python train.py --arch="crnn" --model="sound classifier" --dataset="synthesised sound scenes: up to three everyday sounds over a background" --train_examples=26041 --time_shift_ms=100 --n_mels=40 --hop_length=160 --input="log_mel" --spec_augment=false --win_length=400 --targets=["background", "first sound", "number of sounds"] --num_classes=[15, 38, 3] --norm="batchnorm" --activation="relu" --depths=[1, 1, 2, 1] --kernel_size=3 --stem="single" --widths=[96, 112, 144, 176] --rnn_width=128 --rnn="gru" --bidirectional=false --rnn_residual=true --rnn_layers=6 --loss="cross_entropy" --optimizer="adamw" --lr=0.0015 --beta1=0.85 --beta2=0.98 --eps=1e-10 --grad_clip=1.0 --steps=5600 --batch_size=64 --epochs=13.8 --lr_schedule="wsd_sqrt" --decay_fraction=0.2 --final_lr_fraction=0.05 --warmup_steps=280 --weight_decay=0.1
Rows from block 4 of a small sound classifier, named by matrix and row number. Each number is 128 + 24 x the weight over its row's rms, rounded and kept within 0 to 255. All counts start at 0. Numbers have three digits each. After the name is the row's rms in percent of the matrix's.
After each channel's rows are labels from the 100 clips, of 14976, where the channel reaches its highest value: "peak on" is the class under the peak. Only what is clearly more common there than usual is listed. The data: synthesised sound scenes: up to three everyday sounds over a background. In brackets: how many of the 100, against the usual share in percent.
# conv: width-3 conv, stride 2 (model.blocks.4.conv.weight, 176x144x3, each kernel summed), inputs 0-71

conv.1 091:083148137145142140125164138174121136146111162122192117086120101154169122130145138105120099134104138132091112098117144141096106165143097131158136113125123116111162118140142144151131112088134124115139131152152069133113
peak on: doorbell (31 vs 1.6)

conv.133 099:135163104140108162120133133125126111124135164130172125125163116148157144117104116086162126161089188161127095134166156153124095123166140127137144133103174106144131099165158091157130112121138147116118119118122152147128
peak on: barking (45 vs 0.6); laser zap (31 vs 0.8)

conv.37 104:068097078145125107115161150077158133147084152158105086099142107134149124091124116113103124125149095079126113117153137119137124102096141124084104154111135115144133134117126113125134162158118165118145128142146120128081
peak on: siren (76 vs 2.3)

conv.173 110:118147140103090110139125106120092145100138084159124124096091090094122129139085139148121136109111146125139101127086164131132134132121124133150095114134065131134107121115101090168143082139108085115130163134139147129131
peak on: coin spinning (40 vs 1.6)

conv.88 120:116134102154105102143162138110154127086115133119113120141134111148093133128138071080073148117159080105122122100128116139120121067148099127125130122111129109091067089110152129126106161112145133118115094118146098141121
peak on: whoosh (53 vs 1.2)

conv.122 080:100135146160103143112186179154164124095173143122104127121117091190135139123122109134109138181164129125106097106160132114111097088132112147164141123127175116129103124114178162095121091102149129181123094107171112105120
peak on: water drop (35 vs 0.4); laser zap (33 vs 0.8)

conv.67 099:117068106132126117114119133094133094136126146132122117139142167124170183125142144134160091131095139128128152155132137157108136144117129145110176194151126144149133120154150140126178162105116178125123161080075112146146
peak on: whistle (50 vs 1)

conv.65 100:142091115085120120136109088100104129129073150111117139145125124079118134145122147130121196117151143126108099133136109107124190118118152147138104149163140125148096129084116078163119098146109107121120107183161103121102
peak on: knocking (25 vs 0.6)

conv.147 099:138128151121124121121109112136149112140140110124129142108123143151142110102093158143131112129142164105117114126138099108090132133104131111095097109168117142131181133143095160095117152118125135157153130122122122139117
peak on: siren (51 vs 2.3)

conv.135 095:173137132112117135133115148146129147143151080138110125110114095122149105162124169143110143146127130123164118126090119146168087174155169101133139129146137131099082142124131131134133100138128127131133130142102194135192
peak on: mooing (41 vs 1.6)

conv.31 106:134139091118132139095139134145142107151106096180136138083111100131133066131158141099129116129173109102075177084132135149119127107133111150137134111119093090109138140107096131093109123137115083124117169110114125119089
peak on: spray hiss (47 vs 1.2)

conv.47 082:145172118140104170090141111166120143123146126190117129112118137140120134116133113099137151105112108114128137126166150169144131118141142127120115079134116134152146130160097119115134135144147113083150136120177118111105
peak on: siren (27 vs 2.3); laser zap (26 vs 0.8)

conv.45 085:145117113107152131180142157135119129156134132139138131170129128129145120169131147140127129125138128108153133121135133128152108112148146122097128169089184126091142113135160104143133110123120163174132107150112238110168
peak on: spray hiss (29 vs 1.2); explosion (27 vs 1.7)

conv.172 102:150071162136126147147119174133135109158115115102150103081089077098165140074066134132145135110158118144055123116110161120143142156115152121115110127131123056126122136115158114121126144136106120121155113132108117120090
peak on: drum roll (45 vs 1.5); snoring (27 vs 1.5)

conv.98 108:164146119149146118109133148135079170150118144073160100130169157133138109174078125125130141142152160132124134144103112075149126183128120094098141132144105129151122109149129090161145097121134119144145134129083097137132
peak on: thunder (44 vs 1.8)

conv.167 112:151100113144110143115151124122089113125136100122117119129093090153153106126143108147152113105168093126064115116125082111122121095103110099132129092118124107148078097103097149145135108127137152119101105127125110114083
peak on: spray hiss (28 vs 1.2)

conv.78 097:134154130120155132143135135165113091121097188113179126114158099074156112116161183162116105129159162152099134173146132144125125167122115157116155172106123095147142158133155099173143141116125142150139131122128078140118
peak on: whoosh (57 vs 1.2)

conv.57 094:166139092107117134151115170137098117150105174107121120131113132125124151150087162127117144122120159135166106101150132113163130169130143141133153153135133161137116151149173133165123139156080109116139118105091120114182
peak on: mooing (50 vs 1.6); church bell (32 vs 2)

conv.165 110:136097130155118127112140145154114101129146127096116153142096088142099109123120139151134163147173113107123049097116092090112152127116124143155140134122151147099133113096115121096112114112119128160104087143149092092099
peak on: knocking (40 vs 0.6)

conv.160 104:128137135139091155135153176100135107138121167107193118136160154142087108175118133105157151135141078150126127115124139121153110123139102146156148107150178127149126098124119122105112096110114097125114077134132105106166
peak on: church bell (79 vs 2)

conv.153 109:081152106170105083141091136085111138122126173138132163165115155165150186138135108116116151096114143112145110136115136139155181082091177092099121150135119132114094133146136159108128083125149116116111157099166117093140
peak on: explosion (47 vs 1.7)

conv.52 103:126122129120141133143128126150137068094113148126125119139117144109109171117133133104127127081111158088126110163117128138107106071135163149117109160102152100135102116129150157083183103136156157117149151141128123144090
peak on: car horn (57 vs 1)

conv.162 113:103122091076081093104128123099096120149087146122120161105099129108140126144148081072155119095141140123071149121109089127153150113118135106093120131143137111168128126115117116121150143139159130103100132131159106080094
peak on: laughter (43 vs 1.2)

conv.89 103:113121151122111143134151146097119137113117121103169132100104105095130146109105155109136111117117144133149130150124198170111070149145160122134123121159153122104144137113124137140097106083118143074160128138149115103146
peak on: bird chirping (33 vs 0.7)

conv.129 085:186107116143144162164143148177144152153125152137107135143147132137131148146164151164131119128121145110096131136114117137150110113129126151157163133108193108157145149108139140155153116131164182130106154128098153095093
peak on: beeping (42 vs 0.8)

conv.75 077:123143165099131103111134126131161135130087097111111140101178140116144120157143117122101116136163114087114103129110116121130130111110124096061142144182108076116166125105121147116074108141181125128140112157099161126137
peak on: beeping (25 vs 0.8)

conv.152 080:105128145122127125142136105105112122094084154131125120129152150225111121128109135098136126137129108121120138151158126136104125092123098129109149090151080110123151106156127198125117129145108102114143076109164115114146
peak on: siren (52 vs 2.3)

conv.32 095:136129128118116118103126066123119135147157109208119114134121145169117106125134097140116128102085152102100154098159130116117179122103149096121135100159084134132164136174145142159116131152139124112112152138130192112140
peak on: spray hiss (26 vs 1.2)

conv.27 094:140151136135127120136106113109169119108151144124142109099128134140164145092121146133106132139129155082112078145123113123094117106090183077090092107167128114088128130121135172105126105115139123113156153134136155111140
peak on: howling (49 vs 2)

conv.15 102:096109138151106112127111101070127093152145139124102088142116167175138123094105116135140142098074125132100147128174120123103168124103142134126097098153090145133136146185127167098140133125098127139129133165169115077119
peak on: siren (73 vs 2.3)

conv.102 103:114156132126102104135152104083128153135126123198132130160150155168117154094125115135156126108146098175147155153140135152125153112191136149114159114115148131131102089132143161136139141202149117135125146173144159120110
peak on: coughing (38 vs 0.7)

conv.60 095:132116141119107148123175157098124163143091157093147114096191152104138151171133119107159112119146118126117077130167088125118098115148131122109169156110165120117142121128111114161101136144119158109145097101083130136134
peak on: siren (40 vs 2.3)

conv.159 090:142122106161138150143165134095174127150140155188120137144116129166173174112132144139153148120133110143122135151143130157135139135130180146155132143139146112167116109121140160113153139142122151152116147180148171107146
peak on: laser zap (64 vs 0.8)

conv.34 111:131123124114177122112110146119140113153080130120089131089121107052161115142150154158154089125151111148095163116137101122139105148125091152114110140146129112157144151068150082132110164156117163143164137115103126136141
peak on: whoosh (84 vs 1.2)

conv.123 094:138142145067176116124127129115109126135107142130108096106098150065153133120094106120104107114145101117122106144177120124142151123143111154087150137175129128103139147115125100149124127172107115165179138160100122150120
peak on: whoosh (27 vs 1.2)

conv.72 111:135115071122132109141113100147070141126148135121097098115132125105126130123133153187121121177111139148126101119116112112159103133139121124098135148134067132149127135123111086160131115114120122127130147170125116170110
peak on: thunder (40 vs 1.8)

conv.145 115:126149132120112130128121100084105125118108144094114084118096126135134117167115090105131083078133140106121140109148083161134093100098120104090093112083090126142109099129104141142114112104098121140134108113116152114176
peak on: crying baby (99 vs 1.8)

conv.156 091:095122136120118148132153096102135128108134147148148119122123137146100106117117126139121113113114107164173152151159159151128129122126099163156110099144123187124142125153102079150114143140101126091121120122148123109169
peak on: hammering (52 vs 0.7)

conv.51 097:133097095086105081137099105088100114144126128125134126168108157070111124121123104148101154115123109161160119161119126145136144108142129127112139146151137164137131075114120063110143122145086134134117092168133095149135
peak on: door slam (26 vs 0.2)

conv.55 119:132126180127159120111111125121156176175076158132117119118156124082141119127158170127127066119141147133143150114132113150124105148129151127090114149153080122157150152109155104128131142141103134170129129111070125149134
peak on: drum roll (56 vs 1.5)

conv.101 093:135138093116152143116172132125146101107138104174123131119106112094114112169138122157151157148126090153157133117149137132136136174157079156117141152124155139137118102114130097174151112134122151103149152145131142109131
peak on: beeping (36 vs 0.8)

conv.49 081:148131143138144119136117103113123152128210137153120095114106138131123139130111104143115094123116149108188118134147128125115103142122137075134114152108121163099139109134109147146122111146107114131102142095115199095187
peak on: spray hiss (68 vs 1.2)

conv.131 096:117131088153095093131147125139160100112139136142132118159095140096112152083095129152103114135128115122102085147147127091069121104096124089143128129143127174141171119118087140104138144121126162098134144127107116126061
peak on: hammering (25 vs 0.7)

conv.94 108:141108119177124127127132140129184125148129117089131163152120151130137129119112093092148133145088133135110146121105109157103113123166146099117114139125127109156117123138192143088162139113150159139112104132100120092115
peak on: whoosh (56 vs 1.2); sawing (40 vs 1.9)

conv.77 103:140166132115165133113147164160115122112107150170129126103145131144116087141174145093101131129157137098092174112144117136142095136105105166114146138120130111106137161125111156119078150115140106114155163105119106142135
peak on: beeping (34 vs 0.8)

conv.169 108:136116147111118122170115082109081149095063115135109109112149142133117147141104187169124126108143131115104116136139137152149107123133136114094153151158105082129145127116128134151132109131146136118144083141158126197152
peak on: explosion (64 vs 1.7)

conv.155 107:130127145129134134148136164126144137135103140114112122134075119134062120123116126106105125093122172063132077138153122126110093102141133133143097117103157112120084127114166123148126133164111133128165090135134112124126
peak on: whoosh (46 vs 1.2); snoring (28 vs 1.5)

conv.48 092:117117094121116149151142147167163151120159162114136177136156138147148137121144107134166100180132169164148126117105118113132120124104150179206122108159123164148176165147131147130137173103101103107110132125132155118166
peak on: water drop (25 vs 0.4)

conv.151 108:152121103096092147164070145127121086123122144093129138120100128116088120134142122161111139116126141122107127103113122126158152133104161115128131131094151114136113165134144134145108159111145132127107103094142133132097
peak on: frog croaking (33 vs 1.2)

conv.56 099:112148103119129095166153116096106154099150153205114131147144166155130175141139140138142154121123127135134116144138125154141145079135140128130148172134113127117105100116152161155134121170104130141089152134130205098172
peak on: explosion (53 vs 1.7); spray hiss (29 vs 1.2)

conv.163 111:130124135137132116157152113133128171126130077132093109111114102117126061165151146176112083165162087128119142119115124120130093125152095116106131085119119107107098109114121112164122138122105118162113137097120150139131
peak on: explosion (29 vs 1.7)

conv.59 094:116111096116156130113088128135142122125139120153108170149131177116141159139140129144107086139118163078143143132104122137129132099093191106095092168116135130123135153144178153124144106115169167112125162105119167088162
peak on: car horn (41 vs 1)

conv.139 095:125127128206127105195166116127153157118101157097159129170126129157139166123116128143133139125154093131138117107132139132134091107141122093118120130102128122157112087104106169115133109119138158143099111132112125114099
peak on: whoosh (79 vs 1.2)

conv.58 071:149101162160138179153115113152105132093164114128090121167118140093110131102110128180131109140101126142144141114119118105112106101112139160179072114112120125149118128105106148165108147126101114142114102106129175150132
peak on: footsteps (28 vs 0.6); water drop (26 vs 0.4)

conv.44 102:127082144121074124149085144097106126121137130106148151143104112138094142122146113158109140112111126115111106119072097139148160115076158098130109119112152103095102116136110128101122109107158109132079092126169097115085
peak on: footsteps (87 vs 0.6)

conv.154 109:102108098096180119134129095106137130117080138112138102106128141089173121122130138123135107136137128126091149149126097141109131115140120117077099157138109077131158116084139134120135148118117161142135133149112150110130
peak on: howling (71 vs 2)

conv.132 089:159085122155148161152136103162166101120126144097113107158096128125154168128155143128128168104103109108135116069125129187099123149086097103168163121116134150100142089118115173122153144116099149142126094142129131101105
peak on: door slam (48 vs 0.2)

conv.113 101:118138127197154125151124104156180161136166140170130124176151150144112154105084129148115145173097117140139115119153151126134129127150111117143118115122096132096132121146202135137134144133142147164128143148149156120132
peak on: glass breaking (35 vs 0.8); explosion (30 vs 1.7)

conv.42 105:139186119147108136090170154145129137123153147134095144096123103159107161140125152128113159138172153130112093105130099121190140132144162121147142114123123117133108186094119111108119099127173139085140146150159112113109
peak on: laser zap (64 vs 0.8)

conv.109 095:131137156128119132141093114145124148191117130123146107130119136132154126099094142116146147156133140139104144140150187141137101153131146111107174119131095116149141121121168115126128103130131089148089153129100150079104
peak on: glass breaking (66 vs 0.8)

conv.85 102:105116185156118109121163116081167170109104123120095136112134093127134178143129123116128121109149138085100132136108142143147081107096175109095114174163148102140090129105120142133123099082164154111107130135130123107158
peak on: fly buzzing (37 vs 2.1)

conv.2 098:133119128109106140116107120133154118149153118150104130111095111123132146107093118105176115107092169134113136144104106087143150147139149107160109104111086130180114165143163153096194116131140099090121161128121116134115
peak on: melody (29 vs 1.9)

conv.10 066:114161094163094082150152137125149152114153114155146142174098176175104167147099144116136170097114143113160092130137149164170103118136120136126153145125108162124147117131128122155132171146104167098117134142142129130150
peak on: explosion (76 vs 1.7)

conv.149 106:145123100130120144098177158160152100150152137120150125108175116080162149137155110130105073175118087156157114116159123162107106124135062136134160166111149154134117114112116104138140176119153152132115134097122155132152
peak on: doorbell (50 vs 1.6)

conv.166 101:095123138164123131165155139140137182153151143106147089144164129154131165140137111119125087148133153079152106109095105119137089129084156119148110125115132175147121135143153131127119100081137134102112137155106129122155
peak on: explosion (73 vs 1.7)

conv.117 105:149164105140126100133142122140118095103127139157170135121114123134067103149124155138082157155161129105109099123123101099170149097118112122156130109136136100131135136119112145103097107116152104149129124130161117156104
peak on: church bell (51 vs 2)

conv.146 103:139131105139155138170102151127112139118121145097161129164146189162144123176141163142105185103125127105126132122118129133184148155094131124121142148146162151094130134148112129154099122105129148127147094187176105102157
peak on: door slam (33 vs 0.2)

conv.157 104:150141135144152109142102145169120150134073134116119109120130121138106082169162133127116143126126118108106113113101110124163127197127087118098116120103138103137124156138098119179087141123165166121147145111108104147116
peak on: thunder (46 vs 1.8); car passing (25 vs 1.6)

conv.93 104:133152149193119113138136114132150153116078153122171107145129154110124132149120132100150134119107144103123145153134118125119098126149131116130130133142087115180149094108110117104125105096152142124112112120112088168119
peak on: howling (75 vs 2)

conv.158 069:116146173121136147121184137148126128131130091116133119153152158126160151150156098145159146111123132139135100145118112137139126120098136125139140137126184139176131094110089107124115102090126139135177146181107079132101
peak on: door slam (36 vs 0.2)

conv.104 094:105105101140152081156124128105125120129110151114140171167114152137134161126154135160102197121132128143119129099112124129142183098098151121144108172119143124159114111118124133134132116135109179129126131188173085117116
peak on: door slam (46 vs 0.2)

conv.33 098:112153135137138143126134129118147148098165115187107142158097160127091151081078103110162119149112108172139125142151142130102133086208100138143129140144126137142124101122160118117149141163143161137103135143140153126114
peak on: glass breaking (72 vs 0.8)

conv.175 112:103108145123124134083153137102083146101098094114183169142148128136092129117129114120148133123149133135139146159117166167123136137148155128109141142125134094091105131131118125155109062114140113114119117119146126100120
peak on: bird chirping (41 vs 0.7)

conv.115 104:134137130135133103105083129132131136149135152171099126145123123053139118114139115156117125116111096157165157152123129102141151117118124145126066128156130139122107128123100083143107143157086114173102135146112119143096
peak on: footsteps (32 vs 0.6)

conv.30 110:128085168178135117120124097140070144144141102104122110153093123143138117101104073130139083084124118119137100137101108106113137124109122086140101089126119142133144106142114120148142141124132156126107098101087096134113
peak on: car passing (83 vs 1.6)

conv.53 107:134142147126127130121110126144092105128102153105183120084141105123080120143122139118098165135144143117082136121125156137150130182138112112112178117101116104113129165168131110111110080117133100121136105119128098102124
peak on: mooing (47 vs 1.6)

conv.21 097:118143086140107116079090123113101119137203140099114147160145143171178157134119097145127102140093142134201114125165097119158130126123128098166097142107116204133111119160130130123170139112084123142100118090139133129143
peak on: car horn (26 vs 1)

conv.112 101:105106119106113120103128163091149089141134119125113133132102129063139105137129141110128112128122135116127135115102119098124170121092123108104104125151181144143164124112112081114134167144143175104110152090102149108122
peak on: beeping (37 vs 0.8)

conv.143 085:112125151116095142138125096137163127146185122111108090085125109111146129100106145180102084186126092169147107090128146136126092086122105134113119107132115142098079131121135103160143142123109120139099150103140154109126
peak on: glass breaking (31 vs 0.8)

conv.61 083:108137159113109151128150146088106113100136175088151168128147143129115144144149107102141157106157111146125091138144104127171185076109146137140121136149135120135096153099135131117091144100148140125082107117139138111138
peak on: water drop (41 vs 0.4)

conv.29 099:113139122126101125137094090089131140099064139102154092104156154166143119131106156139110121106120133102095146141156116144113110133118130108076103131115130121134150121151117134118120130061120129149122111098124108135127
peak on: barking (41 vs 0.6); siren (37 vs 2.3)

conv.7 109:164137127160128129130090148118134123118136150122144147153102108145116137184121123094147165101087119132157186087143114117162159158133098122153126079095136156109121117131133125126149131097094113157111098061101113117143
peak on: church bell (42 vs 2)

conv.97 105:105104091105088127114147169132137073167150146093152121117112129115083111129110163160125141142120140124139094095139128088142139116095128144158098120140136150151129156135128105119143089158112101114166090133149097134114
peak on: church bell (29 vs 2)

conv.116 097:137097137147099122117130151116124127155145085111096093118112069099102104094104158132126159121102143113132120143109130121147075135119155101139138117136164111136103159074120127133080100133145139135143099177146173166134
peak on: drum roll (35 vs 1.5); mooing (26 vs 1.6)

conv.66 117:125134086148113117145119162110183112167092144129071114115134103105113151104140150121086157122084156113131148116095152154113114086151139136106136138133106111150108128114167134077134132152095097106130150113131110128094
peak on: car horn (33 vs 1); melody (31 vs 1.9)

conv.114 094:124141116134156130143139136160140135122116140167133129111122122141148113099112158105124093152130111110086131137176139108096114089137112166083121133128171123095187125123168146137143163145156156164156116097130125139108
peak on: beeping (28 vs 0.8)

conv.140 096:108093129116100130170124158101136117126126109103135117161096121129111113114064161144168158118086150155126138148128144107125134121170148144164101105130176122140115118134142113112151104150090110143112090179155119147117
peak on: door slam (44 vs 0.2); footsteps (27 vs 0.6)

conv.16 110:141132167152170151115080105135094175132185145088163169177159151151105103129084132134148099144164141116165097159127138122111128140134143115149114108119104165094136119170093123130107102090120112156131109121124146117168
peak on: crying baby (26 vs 1.8)

conv.91 087:130102151066149151140151152143114155119159078116180140121119109110153143104157151145135102141143120148113081132096160163131094112154149138101140146134127107147090150127109130127143092151124140116117152140137157092114
peak on: whistle (37 vs 1)

conv.121 116:163123165118101118138109077126117152149141133132118080118135147190121125135112112129081126124101118079116133108177122143152120169105122106096142121119104159121150128163098133151119118114121133139127093164148119165138
peak on: car passing (47 vs 1.6); explosion (31 vs 1.7)

conv.105 110:172147113090151164157108139173123122127113132112122105109108113119137092146153136110121158090133107112068149088135100177148103161130097133110156108045130094127118160115118096153133167104120130110143137128091111145119
peak on: car passing (49 vs 1.6)

conv.28 113:129141084135165145126168173166158119146115150123131197129151160131123121170161130120131134110146126081110128086154111139124113091131111151130115146132139125159146148137158163139160143139120153125170150113140120072155
peak on: beeping (25 vs 0.8)

conv.35 096:131137125094087109167109070127122091147118163117139106108113147152151139126117151158100125134121121124077118104194118114148155122113134089078149107120097124125138147174124149088140126101108133146098130113146087090104
peak on: siren (57 vs 2.3); meowing (26 vs 1.3)

conv.20 094:157161123144126157126150096182119170124151085160102154139144144146129130172148106067141115106134068109142149105128139161115110112155117112160117115115106140113167131127134125132134190139161118109136156116126166155152
peak on: doorbell (35 vs 1.6)